python train.py --dataset="patchworks of several textures" --text_encoder_norm="rmsnorm" --mlp_ratio=3 --qk_norm=false --inner_norm=false --positions="rope" --beta1=0.9
Rows from block 3 of the text encoder of a small text-conditioned image diffusion model, named by matrix and row number. Rows with one number within an expert belong to one neuron, the router's apart. Each number is 200 + 20 x the weight over its row's rms, rounded and kept within 0 to 999. All counts start at 0. After the name is the row's rms in percent of the matrix's.
Before each expert's rows are labels from the 100 texts, of 14976, where the router gives the expert most weight on average: "fires on" is the input token at the peak. Only what is clearly more common there than usual is listed. The data: patchworks of several textures.
# router: router (text_encoder.blocks.3.mlp.router.weight, 4x256), inputs 156-207
# gate: expert gate (text_encoder.blocks.3.mlp.gate, 4x128x256), inputs 156-207
# up: expert up (text_encoder.blocks.3.mlp.up, 4x128x256), inputs 156-207
# down: expert down (text_encoder.blocks.3.mlp.down, 4x256x128, transposed), outputs 156-207

# expert 1
fires on: "marbled"
router.1,140,188,187,181,239,141,217,198,206,178,187,204,198,207,194,178,198,193,208,190,203,191,204,170,212,215,163,207,210,199,200,223,202,208,211,200,199,208,230,183,191,255,199,241,219,201,201,186,179,193,184,198,191
gate.0,215,228,221,218,219,196,209,231,205,202,226,222,180,234,223,184,211,169,227,236,168,180,204,183,197,210,189,214,234,201,222,206,210,217,206,210,201,213,215,213,179,219,233,216,238,231,218,220,214,232,186,209,172
up.0,212,234,222,212,213,191,205,233,203,199,235,220,180,237,211,175,212,167,221,238,164,180,200,182,202,212,193,209,229,211,220,210,201,224,215,204,196,218,207,205,188,218,218,205,228,219,214,231,205,226,200,220,163
down.0,192,208,213,192,214,203,192,210,177,200,217,184,185,205,187,215,223,215,181,173,207,177,226,246,178,189,206,187,197,186,187,200,226,169,178,197,172,165,187,211,216,203,187,211,209,161,181,194,219,178,247,186,201
gate.1,052,218,216,221,190,219,186,212,194,183,225,186,173,202,178,167,189,187,185,171,221,174,205,172,167,208,205,180,188,199,178,204,248,182,203,207,215,208,206,221,219,190,180,201,215,186,225,227,204,227,197,183,198
up.1,053,204,224,225,189,189,207,198,206,191,189,208,172,198,237,227,183,186,214,191,188,197,190,189,188,171,205,186,175,220,207,214,170,200,200,194,227,215,182,223,178,168,172,221,230,216,223,191,227,174,208,196,172
down.1,058,210,190,192,206,160,221,186,239,197,184,194,215,207,207,213,222,218,174,185,180,192,207,191,197,222,191,222,217,177,228,223,205,200,210,186,176,212,196,196,200,210,183,213,219,200,218,188,208,210,196,178,197
gate.2,163,228,196,202,207,198,222,227,188,189,217,233,186,244,218,170,216,157,234,221,176,192,216,194,215,222,193,203,242,211,224,210,206,214,204,203,212,235,209,196,186,214,223,194,239,218,196,206,220,223,198,197,163
up.2,174,215,243,234,209,210,194,216,204,198,233,220,202,206,213,175,196,166,220,216,179,174,194,191,196,200,190,203,211,206,201,209,205,233,216,207,194,204,201,212,184,212,239,205,228,219,231,226,213,248,196,217,182
down.2,155,189,215,173,199,194,208,193,199,191,197,183,189,208,193,203,214,207,178,176,203,180,239,246,204,182,201,168,189,172,207,223,204,173,184,192,184,190,165,208,229,200,168,231,208,170,192,186,228,186,215,172,205
gate.3,215,245,223,209,225,192,202,243,195,188,226,221,184,205,240,172,217,175,208,200,164,173,208,187,203,212,194,205,229,205,196,205,212,235,205,207,202,195,214,214,184,217,225,211,228,206,220,218,216,240,192,209,172
up.3,220,170,187,199,166,219,194,168,202,214,182,170,212,194,158,228,187,211,181,188,228,224,191,217,190,178,220,194,176,202,194,196,201,158,176,196,199,192,184,200,212,182,173,186,172,187,186,177,178,162,200,205,223
down.3,210,209,191,209,201,245,201,186,205,177,195,208,224,202,198,176,212,183,198,201,192,210,193,180,230,212,199,206,187,206,217,191,195,205,219,196,195,203,212,198,185,178,202,175,199,207,209,201,190,212,188,186,209
gate.4,161,223,224,200,237,190,188,222,195,199,224,230,193,201,226,170,213,187,216,197,167,172,192,185,212,228,185,206,238,206,192,192,207,249,227,194,205,205,214,218,181,206,232,197,211,209,207,204,207,239,197,205,163
up.4,169,175,183,192,181,215,208,180,214,198,178,176,216,209,166,219,182,205,176,204,219,225,201,225,184,182,217,200,160,191,200,198,207,155,178,200,197,196,166,182,221,184,171,197,188,192,184,176,186,164,200,202,224
down.4,180,209,193,208,194,248,190,182,212,192,178,199,214,209,191,185,190,203,180,199,204,217,190,191,229,206,185,214,202,220,212,207,189,200,220,211,197,205,222,193,185,166,210,192,184,200,194,203,200,197,202,190,199
gate.5,173,233,213,202,213,202,210,243,201,208,229,226,180,226,221,174,201,182,226,221,166,182,192,187,191,205,198,205,227,220,212,210,207,217,208,207,210,220,189,208,188,206,238,204,217,240,208,218,218,233,194,193,168
up.5,178,230,221,213,201,208,208,230,209,200,226,221,180,224,231,183,202,171,220,221,171,182,202,184,203,206,189,217,220,213,200,208,210,225,211,206,200,220,197,211,178,210,231,199,236,215,204,218,219,233,189,204,177
down.5,157,203,213,196,202,179,199,214,180,201,219,179,200,220,203,214,210,209,201,186,209,180,221,231,177,193,231,201,180,182,178,218,228,190,185,183,189,196,189,208,232,191,197,219,206,173,190,177,211,180,213,191,208
gate.6,187,233,221,214,202,200,209,233,204,198,220,223,187,223,226,174,210,184,218,227,183,171,197,188,196,207,195,213,228,209,205,204,204,221,207,205,208,226,212,209,182,218,235,200,234,207,217,232,220,236,193,214,173
up.6,186,167,182,181,190,201,186,167,198,194,180,172,214,177,180,214,197,219,172,180,238,219,198,217,189,187,204,193,176,187,194,190,192,167,191,200,200,175,197,192,217,189,167,200,167,190,191,186,184,162,205,187,222
down.6,171,205,185,220,196,212,202,190,204,194,194,229,220,193,214,199,189,188,203,208,186,214,175,176,218,208,198,207,219,200,220,205,170,222,222,203,200,221,228,179,167,178,203,181,198,229,199,211,200,215,186,201,189
gate.7,054,212,180,205,214,214,231,205,202,236,191,217,252,196,206,165,206,177,179,210,193,187,172,202,228,225,199,201,149,191,176,220,204,187,178,212,222,169,193,191,229,205,202,184,261,205,207,224,206,195,198,187,221
up.7,053,199,202,216,185,220,195,216,190,188,175,204,208,187,178,207,162,167,192,218,234,202,207,165,153,173,181,201,203,166,231,194,193,237,200,219,180,180,197,217,216,203,215,195,223,194,177,189,152,252,193,159,213
down.7,060,193,174,219,221,210,209,226,215,218,244,198,224,209,201,185,204,220,206,213,136,213,188,208,200,149,201,225,160,208,223,224,191,194,213,219,205,221,222,195,223,201,173,192,176,190,211,223,203,172,229,218,229
gate.8,050,167,226,210,185,206,179,183,203,170,200,220,152,184,186,201,231,216,182,226,164,240,203,185,198,201,190,232,196,158,210,166,239,236,192,189,181,200,202,191,207,223,177,173,212,210,178,190,164,189,216,164,189
up.8,052,196,225,221,220,225,218,224,216,181,199,217,219,166,193,196,172,183,215,195,206,203,202,212,173,185,206,189,188,173,195,182,209,229,177,220,179,203,183,183,188,241,230,185,231,192,226,212,206,210,189,231,212
down.8,062,192,156,229,193,239,174,221,216,179,151,162,218,211,203,235,195,205,185,211,205,212,172,216,200,183,195,207,202,216,196,196,202,197,200,209,211,224,222,187,234,174,207,176,215,196,171,202,234,225,212,194,189
gate.9,056,201,197,191,191,234,233,224,219,229,192,206,217,200,195,225,175,225,223,181,195,174,237,185,193,188,209,203,183,197,196,167,170,186,153,201,191,157,225,196,223,182,168,192,196,210,161,210,199,221,157,204,200
up.9,051,184,180,224,221,170,213,211,206,200,163,209,164,183,196,191,184,227,214,205,218,171,208,185,199,212,218,172,236,182,201,160,206,228,220,220,216,154,191,186,201,208,185,213,138,214,218,228,245,218,184,224,188
down.9,059,182,202,198,200,189,209,232,209,190,166,179,194,168,187,242,215,197,187,192,189,230,180,200,187,216,193,194,206,203,198,168,184,209,252,209,170,195,234,155,195,198,191,190,192,169,165,224,187,168,187,151,185
gate.10,053,197,167,210,219,182,200,212,192,215,230,189,208,187,200,189,216,207,207,194,186,208,185,172,198,202,217,182,193,192,237,189,214,206,219,225,232,208,191,161,169,170,199,192,179,225,219,204,218,239,196,222,181
up.10,051,203,199,168,161,242,205,209,232,197,208,195,190,197,227,212,196,207,218,188,178,225,214,176,214,205,195,226,210,190,201,176,191,219,215,179,202,229,186,212,194,169,189,224,194,200,220,212,209,199,186,186,185
down.10,060,199,166,195,233,188,200,227,173,216,221,187,165,173,167,213,213,202,186,187,190,149,202,208,239,227,187,187,205,229,203,185,234,211,235,181,200,161,223,242,198,207,229,190,202,211,158,206,199,219,186,177,178
gate.11,175,239,205,206,231,184,206,234,205,191,227,232,179,198,246,169,225,169,216,195,167,178,210,185,223,211,194,201,235,201,197,204,211,235,215,208,199,207,217,217,183,213,231,203,217,199,219,218,213,234,209,207,181
up.11,180,229,193,202,227,185,207,243,205,195,223,234,185,204,245,182,206,191,223,202,165,179,199,184,217,222,197,212,231,207,198,203,206,243,219,196,220,211,222,211,184,221,233,209,223,216,201,212,224,244,196,206,171
down.11,181,204,205,185,197,147,198,213,181,215,217,203,182,194,222,219,186,215,209,213,193,189,223,217,187,184,206,171,193,190,185,203,214,193,175,193,189,186,194,205,221,237,210,211,214,202,193,196,198,192,197,216,202
gate.12,053,199,190,208,196,194,210,174,157,201,207,213,220,240,175,239,180,180,207,202,166,198,195,219,193,255,181,226,214,200,211,219,217,175,202,216,212,223,195,176,194,192,188,177,170,180,214,143,190,182,177,224,201
up.12,056,208,231,195,181,190,224,203,192,199,207,195,203,203,147,229,211,220,194,210,224,219,195,225,205,188,210,247,231,201,192,204,210,194,216,234,200,213,241,192,213,190,207,210,171,202,214,225,190,214,170,202,220
down.12,059,227,191,210,211,165,212,187,208,176,227,212,216,192,189,216,215,224,174,202,191,185,208,222,208,211,188,218,197,207,193,198,211,210,204,184,216,217,164,211,234,211,202,176,201,182,189,180,209,183,224,216,175

# expert 3
fires on: "rays"; "striped"
router.3,096,234,220,185,176,221,197,223,169,197,228,226,182,181,217,181,230,184,193,185,174,176,197,197,202,196,234,175,205,204,182,162,218,192,180,180,216,174,194,235,188,181,199,170,216,187,222,235,240,225,222,196,177
gate.0,098,228,213,218,198,226,182,234,235,194,179,204,219,194,168,228,174,191,212,179,195,208,212,179,181,195,185,192,209,183,170,204,177,242,208,186,233,235,201,191,216,197,201,207,206,211,183,186,210,202,201,211,178
up.0,102,201,206,230,179,187,189,211,228,166,226,196,185,193,203,199,195,188,191,169,220,192,222,173,181,199,204,211,191,214,195,231,192,207,181,220,213,206,192,220,233,226,204,197,171,193,236,205,183,206,173,201,213
down.0,104,218,204,230,198,183,195,175,216,206,210,217,185,197,204,189,219,189,231,243,233,189,208,195,208,208,226,212,208,210,209,190,171,153,204,191,161,231,185,234,194,210,180,192,166,190,198,230,179,214,198,189,225
gate.1,091,190,196,145,204,197,241,196,220,205,196,168,189,219,196,192,216,195,180,209,216,188,210,214,198,187,188,208,206,215,207,198,202,199,207,174,204,193,193,187,203,205,189,228,209,178,212,187,191,171,192,189,204
up.1,093,197,177,187,168,181,202,181,219,226,209,201,193,183,208,180,191,189,188,185,205,200,190,201,217,192,229,219,197,215,227,214,212,168,199,196,220,203,173,220,217,199,198,178,212,201,197,191,222,186,202,217,180
down.1,091,216,174,187,173,247,216,206,213,204,203,241,203,213,176,155,215,235,217,212,234,224,218,213,195,200,207,217,228,218,183,230,191,205,158,206,213,216,203,247,230,184,196,172,177,172,187,196,192,185,206,224,223
gate.2,100,183,186,208,188,238,190,188,218,220,203,201,181,177,179,215,185,174,189,198,218,192,185,222,211,201,211,208,218,198,236,221,205,152,210,209,204,189,180,184,197,196,216,157,201,194,189,237,212,218,205,176,223
up.2,100,191,207,144,181,195,171,209,197,222,189,227,203,213,212,221,189,169,188,202,205,190,203,232,264,205,214,215,184,193,156,225,191,209,204,197,195,200,239,204,194,233,180,233,218,235,173,174,190,185,216,214,199
down.2,100,237,213,211,213,217,180,179,177,183,200,202,180,177,215,226,216,237,225,214,166,169,172,204,228,188,180,215,200,224,246,216,198,195,222,192,171,216,186,218,219,228,207,193,180,208,185,219,157,197,201,202,207
gate.3,101,164,214,208,187,214,206,201,213,219,189,176,178,203,196,201,208,216,179,192,198,239,230,243,214,231,215,204,205,203,208,198,204,183,181,230,225,217,195,231,247,186,197,163,165,188,198,171,193,232,173,191,190
up.3,087,199,184,163,200,204,193,210,191,173,225,233,209,235,195,197,211,191,212,210,205,204,214,219,183,215,193,192,213,195,210,197,213,226,158,170,202,190,200,215,228,215,218,179,185,228,193,204,200,198,231,195,189
down.3,102,213,178,179,196,177,198,185,169,194,193,199,184,196,235,160,172,199,205,171,185,195,154,197,220,201,208,209,197,208,205,200,196,204,221,192,229,226,191,187,179,234,217,193,223,158,216,207,199,184,216,192,207
gate.4,088,204,233,233,197,212,220,191,221,215,214,174,193,206,189,203,233,205,210,207,226,200,180,211,189,191,206,161,206,207,188,219,210,194,221,199,195,215,169,196,213,212,228,189,188,242,202,229,225,199,212,194,199
up.4,093,170,200,231,192,205,199,196,225,198,185,212,193,194,205,197,207,217,201,207,193,191,191,156,206,174,174,153,182,199,178,177,242,191,215,217,198,167,185,200,230,207,189,216,178,179,225,196,202,186,213,216,184
down.4,098,196,194,196,209,230,209,167,177,201,186,171,172,205,170,179,158,215,205,224,217,210,229,232,223,228,197,185,215,235,211,238,210,213,187,179,187,206,179,184,180,265,229,198,213,215,186,196,242,157,206,196,193
gate.5,095,185,199,195,237,225,246,231,233,186,194,188,212,216,192,199,201,213,203,206,187,205,189,188,218,185,247,192,175,159,189,218,179,227,180,196,176,211,226,212,208,227,208,207,219,208,202,164,219,222,190,176,170
up.5,098,191,218,206,208,190,213,239,197,214,211,203,209,210,212,192,185,213,200,188,214,201,194,213,249,229,199,175,174,193,174,208,233,225,208,220,221,206,226,208,237,200,218,199,220,200,202,217,194,205,202,198,211
down.5,097,190,206,217,176,205,173,162,176,202,184,216,182,196,226,181,202,213,203,209,191,203,189,197,202,181,193,196,206,228,196,164,202,143,189,233,181,203,197,263,177,205,228,190,199,172,195,197,185,174,186,208,229
gate.6,086,218,175,205,210,179,183,219,220,204,209,158,223,201,206,152,179,181,229,204,197,204,190,180,182,187,192,184,181,178,230,204,173,178,178,205,210,199,190,158,178,208,221,182,183,203,230,181,202,225,189,195,228
up.6,096,164,206,179,213,227,180,216,206,190,191,199,217,200,195,175,210,176,235,209,211,204,235,213,194,183,171,247,178,179,198,165,184,236,176,209,197,217,212,182,175,199,237,211,220,206,239,216,221,175,170,226,183
down.6,103,188,205,217,230,226,183,226,200,193,176,191,189,202,195,220,196,188,228,192,208,196,170,223,211,184,196,172,212,206,194,232,206,159,186,212,215,192,186,219,210,186,194,180,180,218,225,185,209,190,199,166,188
gate.7,103,212,204,192,214,201,223,191,190,192,188,178,192,194,175,236,170,213,173,216,198,231,226,219,218,195,242,170,176,204,203,203,194,177,205,226,198,208,215,179,219,205,178,200,217,221,205,189,208,162,189,209,212
up.7,095,195,199,226,214,170,200,212,202,239,211,181,195,187,218,233,209,177,199,203,210,181,181,226,225,204,196,206,174,162,212,203,193,194,210,173,197,183,199,204,222,196,186,191,195,205,190,185,240,188,209,180,171
down.7,095,202,222,202,237,195,194,227,190,187,199,210,166,211,204,203,200,184,152,205,222,173,214,200,198,247,174,201,192,186,208,190,191,199,202,189,205,172,198,226,200,222,220,209,184,174,164,219,219,188,236,169,196
gate.8,090,200,175,200,205,223,198,171,218,196,219,167,194,196,176,189,224,219,231,206,189,196,220,192,188,171,185,211,207,177,238,183,211,208,215,181,213,212,192,184,198,182,183,203,186,219,210,187,188,171,214,201,251
up.8,096,189,203,215,229,186,216,167,199,186,202,214,187,174,178,179,197,194,197,233,189,198,203,186,181,206,182,234,195,227,186,200,213,178,181,246,202,198,211,211,170,189,192,224,180,193,247,212,200,200,192,231,197
down.8,093,221,186,217,184,215,212,186,200,163,230,216,174,229,206,200,189,198,190,225,200,213,209,203,187,158,200,186,206,168,211,232,198,200,189,249,181,146,189,180,212,214,204,204,209,195,199,173,176,197,200,211,225
gate.9,093,175,205,180,182,235,179,221,197,195,181,248,168,221,220,205,195,202,174,222,232,220,219,231,192,212,204,174,214,213,211,172,169,217,215,213,213,187,213,142,196,226,201,171,195,160,214,194,200,182,196,157,237
up.9,092,196,189,190,209,210,189,192,221,200,220,199,205,204,209,211,182,221,200,190,206,198,176,225,231,190,179,198,186,193,227,185,234,219,196,229,180,196,200,220,162,181,218,187,207,189,179,176,201,202,206,232,194
down.9,097,201,198,192,187,184,180,174,194,198,186,256,223,211,192,189,159,215,205,182,221,217,228,171,210,242,204,199,175,166,198,194,177,198,212,212,226,192,194,205,210,175,177,155,179,221,186,188,193,196,189,220,190
gate.10,086,193,185,212,210,205,186,198,208,180,226,167,192,203,197,247,215,204,187,185,188,189,172,220,190,225,202,219,188,180,161,192,165,187,193,205,205,206,173,180,190,196,173,222,198,215,199,175,212,201,221,233,212
up.10,094,200,187,232,216,211,199,164,198,210,191,203,165,217,195,207,169,199,189,191,185,186,234,179,190,198,223,197,184,199,187,204,159,205,206,222,198,196,178,175,220,217,206,212,197,230,228,215,212,214,191,144,213
down.10,086,183,202,224,198,193,214,219,180,222,172,197,179,208,203,201,202,158,202,196,229,187,181,223,192,178,209,181,172,199,216,237,183,230,220,232,199,206,210,239,209,189,202,230,218,190,232,183,181,237,251,219,204
gate.11,092,207,187,225,184,205,206,215,205,201,202,162,224,250,215,174,185,219,216,220,224,220,208,228,213,204,193,186,216,203,201,205,192,201,165,204,205,202,191,167,206,204,189,183,157,199,207,197,205,202,196,230,181
up.11,093,211,208,179,209,195,187,219,207,182,176,221,213,203,225,215,206,182,238,198,164,194,194,203,205,196,167,221,223,195,202,180,177,196,130,192,170,216,192,231,171,186,201,224,195,196,193,223,185,243,193,196,193
down.11,107,217,203,225,219,189,219,180,220,178,247,177,217,167,200,179,213,221,224,222,225,206,224,146,200,192,180,209,189,201,194,161,210,196,168,190,155,241,179,181,252,205,229,214,211,208,187,209,217,167,194,199,196
gate.12,098,219,211,182,214,205,203,221,228,192,218,179,212,220,200,197,185,170,183,210,207,209,188,222,178,159,185,201,225,172,185,238,204,176,199,203,149,200,218,205,214,214,202,239,223,188,175,206,211,194,214,187,208
up.12,088,223,225,191,209,196,183,224,204,163,200,226,175,164,184,203,194,226,159,198,199,185,201,184,215,217,179,207,166,223,192,191,209,193,172,204,205,173,211,200,191,168,199,179,184,202,197,202,209,187,211,167,209
down.12,088,216,201,197,254,227,177,219,213,189,172,230,205,211,224,215,236,192,181,185,199,221,214,193,201,213,214,181,186,165,184,189,204,218,226,199,210,196,193,167,181,226,186,198,181,177,202,198,198,190,186,212,207

# expert 0
fires on: "patches"; "plain"
router.0,100,196,180,236,165,230,188,179,213,219,184,183,218,218,196,226,177,223,209,215,225,225,205,229,177,193,208,221,179,198,221,200,179,197,201,217,195,212,191,186,220,177,224,186,158,214,171,187,198,187,194,179,230
gate.0,118,212,223,245,151,235,155,194,201,217,216,210,200,199,214,203,196,218,186,186,215,175,200,236,180,196,198,199,207,192,176,187,207,210,165,191,200,202,193,225,229,198,200,165,187,196,202,199,231,222,223,208,199
up.0,107,226,222,242,188,198,169,199,226,207,225,198,190,193,193,194,206,226,182,184,220,178,208,228,183,188,194,231,217,186,202,197,227,209,201,189,206,194,182,204,215,179,199,189,180,165,203,234,214,196,239,197,185
down.0,099,206,200,241,209,189,230,200,209,138,170,195,218,217,194,197,208,209,215,208,213,219,184,185,154,176,234,196,205,233,230,230,189,217,214,214,184,210,200,216,200,217,175,200,169,184,218,198,197,188,177,221,227
gate.1,100,206,228,214,195,199,195,200,213,242,214,178,204,202,223,214,200,238,186,162,204,202,204,220,191,194,201,210,169,186,196,193,198,185,196,203,187,186,198,227,221,176,182,177,195,176,187,200,229,182,219,198,181
up.1,104,174,172,162,227,171,223,211,185,181,166,192,192,215,198,167,209,218,212,224,171,221,204,183,199,195,166,189,202,206,219,226,203,200,207,219,214,217,184,172,191,224,201,241,207,213,234,199,179,208,178,183,182
down.1,102,211,196,211,207,203,218,209,197,213,183,194,207,192,187,216,200,204,217,173,217,186,242,234,206,179,232,202,192,172,203,193,206,196,175,180,252,207,195,205,221,189,182,190,215,188,194,210,202,209,208,214,202
gate.2,111,221,223,209,171,196,182,231,208,213,222,203,187,170,198,211,191,212,185,200,195,184,210,205,172,157,249,191,174,194,190,170,208,188,197,208,214,205,211,202,216,184,164,182,188,171,192,199,229,188,241,184,232
up.2,110,165,192,156,219,185,235,222,177,185,167,218,204,192,185,183,225,197,227,245,181,184,189,189,195,212,186,179,195,217,216,234,188,201,193,200,171,170,208,172,173,237,202,217,197,213,229,182,192,203,169,211,186
down.2,107,196,199,181,205,204,215,224,189,234,200,188,182,206,175,193,200,189,187,198,168,181,190,189,188,169,187,191,187,199,207,186,205,171,187,205,220,208,181,213,166,163,201,183,210,178,188,207,191,221,230,214,189
gate.3,075,231,231,192,179,207,224,205,157,193,216,218,170,206,197,214,196,179,226,209,165,186,191,193,156,196,206,194,189,215,216,157,217,184,166,179,197,184,201,225,191,186,219,191,179,200,232,203,172,185,227,207,174
up.3,078,220,176,214,164,206,197,195,221,197,157,221,181,208,199,209,204,196,157,171,195,215,209,181,160,176,190,155,227,214,192,180,251,216,174,189,175,208,204,203,197,187,203,178,230,178,213,263,183,219,200,171,179
down.3,082,218,193,202,207,172,184,179,196,225,221,187,172,221,210,193,213,219,184,199,225,180,209,181,210,221,199,229,180,177,208,176,184,215,193,171,195,192,201,169,222,207,206,211,161,182,185,208,180,204,248,186,213
gate.4,130,211,220,211,183,219,176,210,215,252,222,186,211,188,191,222,194,191,173,206,201,185,221,237,194,192,222,204,174,192,183,187,185,184,177,196,199,179,172,214,232,187,167,172,180,168,167,196,208,218,213,180,234
up.4,133,236,227,220,169,242,198,206,215,234,226,171,202,177,202,214,207,221,163,173,192,201,213,219,176,192,217,228,189,194,201,195,219,179,192,165,195,212,198,215,209,179,180,186,188,165,189,224,229,197,214,203,207
down.4,129,207,194,218,210,190,219,185,222,184,183,203,231,181,217,191,176,206,214,192,232,232,170,223,210,160,207,222,210,207,228,219,201,210,217,212,186,209,219,183,187,175,233,200,190,188,221,193,172,208,224,179,219
gate.5,093,206,169,153,184,200,206,184,203,219,201,175,215,216,185,256,222,213,201,204,218,185,219,187,184,160,220,197,201,197,187,154,193,204,180,209,208,185,201,195,205,219,180,198,189,180,171,217,211,179,190,183,201
up.5,102,180,222,224,190,233,176,180,197,257,205,202,195,220,192,160,195,181,154,176,187,190,205,239,200,202,213,204,177,205,180,188,208,149,212,161,209,204,155,214,207,190,202,205,187,163,167,227,189,191,210,217,204
down.5,099,223,228,229,189,208,213,212,171,190,177,208,188,163,226,195,189,194,234,226,208,209,191,184,182,197,179,220,202,201,210,205,196,207,200,192,195,195,195,218,207,203,248,208,208,203,195,192,196,199,200,175,200
gate.6,086,176,231,204,160,212,200,200,233,211,187,185,188,188,214,220,154,187,211,167,185,192,204,216,223,184,173,198,209,192,227,200,203,182,197,240,218,207,212,184,197,199,215,201,173,225,204,179,188,199,239,199,204
up.6,078,218,221,200,240,184,193,224,216,210,209,202,231,210,198,184,198,171,205,189,218,204,224,191,186,208,226,214,175,183,237,219,189,191,195,197,196,199,170,201,188,193,203,228,214,220,226,202,193,200,190,246,215
down.6,082,172,206,167,205,218,198,181,209,197,181,223,167,179,216,186,231,187,223,181,176,205,192,226,203,188,201,197,209,179,189,204,205,201,209,220,210,165,157,194,216,206,197,163,224,177,198,215,206,255,214,187,169
gate.7,087,170,195,243,186,217,225,205,195,201,210,219,251,196,200,208,155,204,239,186,206,188,168,236,181,194,219,203,186,209,198,182,194,213,160,210,222,229,217,176,197,210,190,194,226,251,208,218,196,169,197,221,175
up.7,083,179,200,189,181,210,191,167,232,222,170,207,211,187,184,194,234,181,225,174,223,183,199,174,213,214,164,192,186,193,155,184,200,187,237,211,197,188,206,245,200,199,206,222,173,191,180,188,220,261,192,209,187
down.7,095,211,200,189,212,199,226,186,242,196,214,207,211,187,225,208,196,208,248,239,149,212,191,194,213,183,194,193,211,182,244,176,148,218,199,214,208,218,212,200,169,190,155,165,196,188,193,178,229,242,193,234,235
gate.8,072,162,218,191,239,194,196,214,204,201,199,181,200,165,240,205,206,192,200,188,177,211,169,210,200,191,180,221,204,191,234,177,208,232,207,165,178,223,189,189,177,196,190,206,171,200,214,189,200,197,214,198,177
up.8,070,219,167,209,202,225,215,206,218,207,192,193,193,218,208,240,198,187,211,186,191,199,200,196,229,172,184,205,219,185,185,181,199,186,232,195,231,219,183,189,181,194,197,194,196,171,207,215,191,204,239,208,217
down.8,079,201,197,202,203,201,211,185,216,231,212,190,215,214,233,173,217,249,193,203,202,193,238,208,185,178,197,196,181,194,185,185,210,234,200,210,215,188,210,194,180,229,254,202,183,217,214,152,185,216,202,193,195
gate.9,083,187,214,178,224,158,200,215,168,200,194,239,206,210,177,214,221,198,207,181,209,215,202,231,215,216,216,209,212,216,153,200,188,195,184,208,190,185,200,224,223,184,183,198,191,206,190,194,199,213,165,205,220
up.9,073,215,212,199,206,183,186,181,177,188,222,220,213,166,210,194,208,219,200,188,209,184,190,196,165,186,214,216,193,191,165,192,220,232,203,212,195,218,208,213,244,161,161,219,205,205,180,189,180,201,172,189,171
down.9,080,206,204,180,195,167,184,173,180,178,189,204,171,175,201,220,201,197,213,227,197,193,166,188,203,220,171,195,183,204,190,178,214,188,218,223,226,223,206,210,240,203,168,200,213,211,178,203,224,200,172,191,194
gate.10,085,226,197,176,181,219,170,194,216,213,194,169,184,197,185,254,193,234,196,192,160,178,246,219,206,194,185,171,190,213,177,186,203,146,203,182,196,208,182,194,194,177,136,207,198,175,174,226,199,214,206,197,192
up.10,077,210,208,225,179,221,153,213,212,210,191,218,201,172,171,222,225,212,193,220,167,189,223,204,173,214,219,202,183,204,220,225,203,209,189,214,181,201,210,231,207,183,151,219,165,183,220,192,211,215,223,235,191
down.10,090,240,191,212,171,220,208,147,195,213,186,219,209,208,177,181,189,211,222,199,216,211,209,169,200,209,176,223,193,234,229,212,183,172,208,186,156,208,231,207,193,201,196,193,204,201,208,183,215,190,204,201,190
gate.11,073,185,220,224,190,185,201,167,212,214,206,209,203,218,193,202,184,158,262,214,203,218,186,206,207,175,221,162,193,171,175,160,175,209,165,208,187,212,209,227,205,223,233,215,203,193,177,218,197,190,219,192,188
up.11,084,214,196,227,195,214,185,244,217,223,213,188,207,196,196,188,196,201,190,217,197,219,221,218,207,187,192,184,233,170,245,215,220,224,219,163,228,182,191,179,208,197,160,193,172,203,197,176,205,194,194,185,216
down.11,083,190,214,190,224,183,173,178,217,200,163,171,177,197,177,228,203,193,203,174,237,214,164,216,177,150,238,183,177,193,208,189,194,189,202,154,174,192,202,188,168,195,166,218,216,173,202,241,221,199,214,219,191
gate.12,081,206,211,210,194,224,199,192,213,172,211,204,159,186,177,193,202,192,216,191,182,216,200,165,204,177,189,223,230,227,188,197,198,221,203,167,217,211,219,181,200,205,226,191,204,225,204,206,211,171,203,175,183
up.12,080,195,184,178,223,197,217,227,209,171,167,184,201,219,204,213,212,177,209,194,202,184,183,205,208,192,211,218,208,222,196,210,179,175,211,164,185,179,207,220,165,227,190,183,214,219,196,205,183,194,168,173,178
down.12,085,185,205,194,231,219,223,204,208,197,219,183,154,190,203,201,222,174,199,219,170,197,145,165,200,231,209,205,206,201,201,238,222,173,198,195,193,184,186,211,157,195,253,192,169,236,186,219,191,194,211,191,182